config.toml
image_size = 48
arch = "unet"
tokenizer = "word"
text_encoder_mlp_ratio = 4
channel_attention = "se"
widths = [64, 128, 128]
lr_schedule = "cosine"
final_lr_fraction = 0
Rows from block 3 of the denoiser of a small text-conditioned image diffusion model, named by matrix and row number. Rows with one number belong to one channel. Each number is 128 + 32 x the weight over its row's rms, rounded and kept within 0 to 255. All counts start at 0.
After each channel's rows are labels from the 100 images, of 14848 (inputs lightly noised), where the channel reaches its highest value: "lies over" is the class under the peak. Only what is clearly more common there than usual is listed. The data: made-up waving flags.
# convs0: first 3x3 conv (model.enc.1.1.convs.0.weight, 128x128x3x3, each kernel summed), inputs 0-63
# convs1: second 3x3 conv (model.enc.1.1.convs.1.weight, 128x128x3x3, transposed, each kernel summed), outputs 0-63

convs0.52 [114 191  84 148 142 150 141  76  94 117  81 143  90 171 103 115 133 117 159 142 128 150 101  86  98 121 114 108 163  99 151 128 135 165  98 128 109 166  92 124 137 104 110 114  95  96 103 136  81 139 106 127  94 111 128  60  96 143 110  73 195 147 207  72]
convs1.52 [128  28 137 165 115 190 123 150 106 142 105 118 163 158 142 138 142 153 171 128 222 165 151 115 145 124 114 130  98 175 149 112 116 127 143 132  60 114  94 139 119 173 120 121 100 131 131 140 137 134 132  75 128 189 107 146 178 104 156 126 150 129 120 120]
lies over: flag

convs0.22 [142 128 160  93 128 119 128 101  87 128 161  88  86 114  98 108 119 118 118 182 112 148 114 158 141 149 128 129  72 128 136 138 128  99 128  86  42  97 111 108 140 128  22 128 158 136 110  90  85 124 164 135 145 106  86 175  69 205  89 123 126 126 160  92]
convs1.22 [143   0 131 126 128 144 156 119 119  89 106 138 184 109 120 134 159 126 119  87  71 133 157 157  95 121 139 160 152 128 156 127 113 156  98 145 132 127 111 168  86 173 128 128  90  90 128 124 123 174 119 100 116 174 138  40 209 168 158 140 139 118 117 160]
lies over: backdrop

convs0.91 [ 98 141  92 114 136  80 122 155  89 130  84 120 115  64 124 118  62 107 151 102 122 110 138 107 116 109 106 102 167  93 166 128 146 181 144 128  79 108 131 141 132 119  41 102  99 105 130 125  62 113 112 101 128 116 108 154  67 156 104 137 103  63 161 146]
convs1.91 [128   0  12 137  93 154 123 183 145 154 175 173 148 142  94 113 184  67 108 123  90 152 132 158 154 128 144 133 128 131 148 142 128 125 103 128 161 138 180 141 108 154  92 111  82 120 124 142 127 174 129 109 151 131 151  93  76 168 118 157 128 121 127 134]
lies over: pole

convs0.41 [102 137  76  98  85 116  86 150  77 104  81 144 101  31 107 102  89  68 147 139 106  98 147 132  58 183 116 112 148 115 116  98 124 136 128 128 104 104  94 106 184 105  54 127  80 133 140 140 218 122 106 130 138 123 124 172 114  95 146  89 112  85 146 140]
convs1.41 [147 121 113 151 134 152 103 145 122 108 128 126  94 216 105  82 152 121  81 133 157 111  67 115  91 175 169 122 111 151  65 108 172  84 136 147 154  86 143 162 155 111  64 129 141 111 116 112 122 107 133 169 163  68 153 117 115 128  71 171 125 133 147 184]
lies over: pole

convs0.96 [130  83 129 112 163 140 140 127 142 128  92 144 145 115 176 103 169 164 128 140 187 128 163  96 139  40 153 115  88 142 188 148 130 128 144  90 130  55  80 174  69 191 158 133 147 166 148 116 137  63 168 100 128 179 129 142 162 110  42 158 139 142 142  94]
convs1.96 [128  16 128 155 149 134 130 128 117 155 187 118 117  91 131 117 137 129 114 128 130 126 110 141 131 115 182 156 113 128 114 172 129 104  95 104 136 179 137  78 151 107 128 115  66 139 130 131 156 151 102 151  99 190 127 115 117 116  78 128 120 111 118 161]
lies over: pole

convs0.12 [ 83 136 110 130 141 137 112  67 119 168 116 154 182  85 176 118 122 129 147  77  46  88 154 114 162 100 106  96  74 138 138 118 151 154 118 147  55  54 146 164 163 157 146 150 156 145 114 124 115 128 124 134 104 111 132 150 121 191 132 132 151 113  95 135]
convs1.12 [128 135 140 111 159 128 128 136 131  35 143 102 128 195 120 129 134 145 113 114 166 120  63 117  99 147 155  84 141 118 128 128 117 163 118 157 137 190 150 117 147  98 115 109 169 173 128  85 140 110 190  98 141  83 128  87 109 143  93 128 116  99  69 115]
lies over: flag

convs0.75 [167 132 155 168 167 157 138  99 149 161 184 204 138 157 147 139 151 232 180 128 157 128 154 111 151 120 125 139 112 127 158 133 118  99 150 190 118 164  85 140 169 122 153 128 141  89 128  92 120 106  89 174 176 217 151 135 160   0 125 136 141 128 140  96]
convs1.75 [ 59   0 145  61 129  69 128 162 128 128 122 104 103  87 102 128 151 121 147  96 137 153 114 173 128 115 126 164 157 128 128 128  98 120 128 141 114 150 108 108 121 151 144  84 128 154 141 155 136 121 137 129 128 151 128 117 195 128 119 155 128 176 108 143]
lies over: emblem

convs0.116 [130 120 123  62 109  97 170 123 115 140 134 128  48  93  90  87 105  79 141 137  24  99 177 111 119  77  94 152 121 122 134  56  94 125 142 128 144 140 129  83 118  80 143 101 139 128  97 168 151 154  97  87 122 107 116 183 131 166 140 120 141 136 159 102]
convs1.116 [145  29 109 169 110 102 141 136 120 165  85 144 100 140 136 158 134 119 126  76 104 110 108 148 127 128  83  87  81 119 139 110  94 186 142 136 162 109 157 153 122 109  67  94  73  92 100 107  68 113 135 121 117 151 135 150 158 193 127  85 179 102 112  98]
lies over: pole

convs0.76 [118  45 128 100 136 146 152  93 115 145 114 112 157 114  91 117 133 125 186 128 149 182 135 162 202  80 148 129 129 156  99 142 128 128 126 182  77 140 123 154 135 123 144 128 126  94 151 157  88  79 128 128 150 149 142  83 165  84 166 115 139 122 123   0]
convs1.76 [ 70 159 128  75 129  95 140 100 139 131  76 154 119  92 124  91 128 136  49 123 146 121 122 165 145 154 157 137 128 136 105 134  92 114  89 111 130 145 100 176 139 128 166 142  94 130 134 128 141 138  67 111 101 143 137 143 146  34 101 154 141 156 159 162]
lies over: emblem

convs0.78 [170 141 151 207 138 139 138  93 124 120 113 161 124 126 102 163 114 112 147 105 134 136  81 112 106 101 128 167  93 188 124 114 148 147 163 151  50 181 126  86  49 142  30 126  97 152 149  96 129 137  99 220 142 176 127  55 189 137 121 145 160 128 185 128]
convs1.78 [114 101 144 167 142 116 142  94 143 131  89 115 143 137 141 113 144 155 101 145 140 184 136 100 140  96 130 130 139 146 148 121 137 145  95 179 133 100  98 134 139 127 128 100 128 120 154 150 105 159  96  77 108 139 127 160 137 111  55 158  82 187 147 173]
lies over: flag

convs0.14 [157  97 139  78 166 138 108  71 128 128 153 136 151 128 114  64 107 164  87 122 141  95 127  97 142  58 144 118  90  58  79 113 149 128 147 106  41  84 154 101 121 125 127  98 134 139  93 142  94 144 143 102  88  67 128 154 164 111 173 159 132  80  67  70]
convs1.14 [116  78  91 111 106 107 115 142 156  85 177 116  66 157 166 174  93  64 122 128 139  51  95 134  63 171 149 116 135 145 128 144 155 111 149 151 155 132 147 116 184 115  82 124 146 142 109 110 138 114 175 162 153  73 130 134 124 148 118 133  87 134 149 124]
lies over: emblem

convs0.77 [133  85 204 115 109 151 140 150 151 117 198 198 156 153 158 132 146 121 122 134  69 162 106 107 152  90 134 126 115  86 128 148 170 123 150  61 161 156 158 133 135 128 124 122 128 146 161  98 129 133 137 125 136 129 114 111  90 157 161 170 163 179 138 165]
convs1.77 [121   0 154 119 160 153 153 143 136 119 117 154 120 118 162  94 123 150 157 113 205 137 114 133 142 152 126 117 153 140 174 105 121 107 184 171 126 121  97  23 151 116 153 121 100 128 132 174 124 186 100 189 129 125 106 181 140 138 125 124 118 169 157 157]
lies over: emblem

convs0.73 [137 149 160  95 139 163 109 108 116 128 148 139 134  90 150 105 120  97 128 167 112 143  98 111 160 151 104 159 161  95  98 141 117 128 176 251 175 167 151 136  85 124 156  98 131 185 164 104 149 128 126 169 172  84  99 106 116 118 164 143 136 183 145  64]
convs1.73 [119 128 135  92 125 174 154 134 131 133 162 171 133 117 136 170 125 161 146 148 181 164 125 164 115 120 138 147 116 105 163 144 133 161  88 162 171 168 114  76 118 224 136 116 119 160 180 176 133 155 100 122 129 139 120 114 153  85  86 133  97 138 125 117]
lies over: pole

convs0.99 [209 114 133  56 104 110 129  97 150 104 102  99  95 123 137 167 159 109 146 162 110 145 120 128 159 158 128 161  76 128  98 118 128 121 146 135 173 134  92 108 157 134  62 131 154 126 118  78 180 164 107  59 148 158 135 153 122  97 122 150 113 170 198 140]
convs1.99 [110  29 133 101 181 121 128 149 112 121 137 133 147 110 178  38 128 141 169  48 151 116 169 133 151 102 113 130 152  89  90 124 100 118 159 151 146 145 159 114 117 118 217 121  74 147 129 206 118 128 110 148  75 129 136 142 149  98  70 112 147 111 115 164]
lies over: backdrop

convs0.16 [115 129  73 127 128 116 117 160 144 110 128 182  56  63 125 155 139  51 137 128 134 119 128  73 128 131  76 128 128 135 130 128 139 112 151 193 199 137 140 139  74 154 166 113 128  93 111 164 135 149 166  62 110  62 117 156 142 158 118 151 132  78 124 185]
convs1.16 [127  97 146 130  97  52 106 128 129 118 141  76 114 152 146 106 144 167  97 150  99 109 171 157 108 150 108 126  44 129 138 140 155 114 104 128 151 131 130 110 185  94 102 158 122 144 122  30 117 128 138 124 114 152 141  43 128 152 141 102  71 113  83 158]
lies over: pole

convs0.101 [ 84 163 139 105 125 123 150  71 129 109 152 106 130 128  17 126 136 148 112 115  82 120 131 161 150 148 142 139 119 122 139 137 155 132 155 157 163  95 182 147 157 142 121 118  85 113 123 128 117 136 129 158 149  97 143 154 121  92 194 103 137 154  96 122]
convs1.101 [ 96  60 140  38 109  70  73 135 161  66 102  87 156 119 110 114 104 104 192 128 196 135  94 138  74 119 155 117 128 129 111 143 137 148 110 158  90  94 166 154 176 148 109  93 120 156 138 152 157 148 101 117 142 142 144  96 128 127 139 121 117  90 139 122]
lies over: flag

convs0.13 [179 127  84 147 150  86  99 102 128 114 133  96 103  53  94  81 120  99 159 184 137 114  95  92 121  22 112 121 137 180  58 122  93 112 165 237  53 101 128 113  94 118 115  91  84  75 121 116  86 148 115 142  90 121 133  96 128 158  98 151 119 141 128  95]
convs1.13 [129 108 108 129 120 124 124 143 125 114 149 136 121 129 135 123 150 168 149 157 255 154 140 102 147 132 111 125 115 143 160 128 112 144  92 165 103 128 151 160 170 195 123 138 144 125 144 165  97 158 105 136 185 100 106 136 135 121  73 140 130 134 145 116]
lies over: flag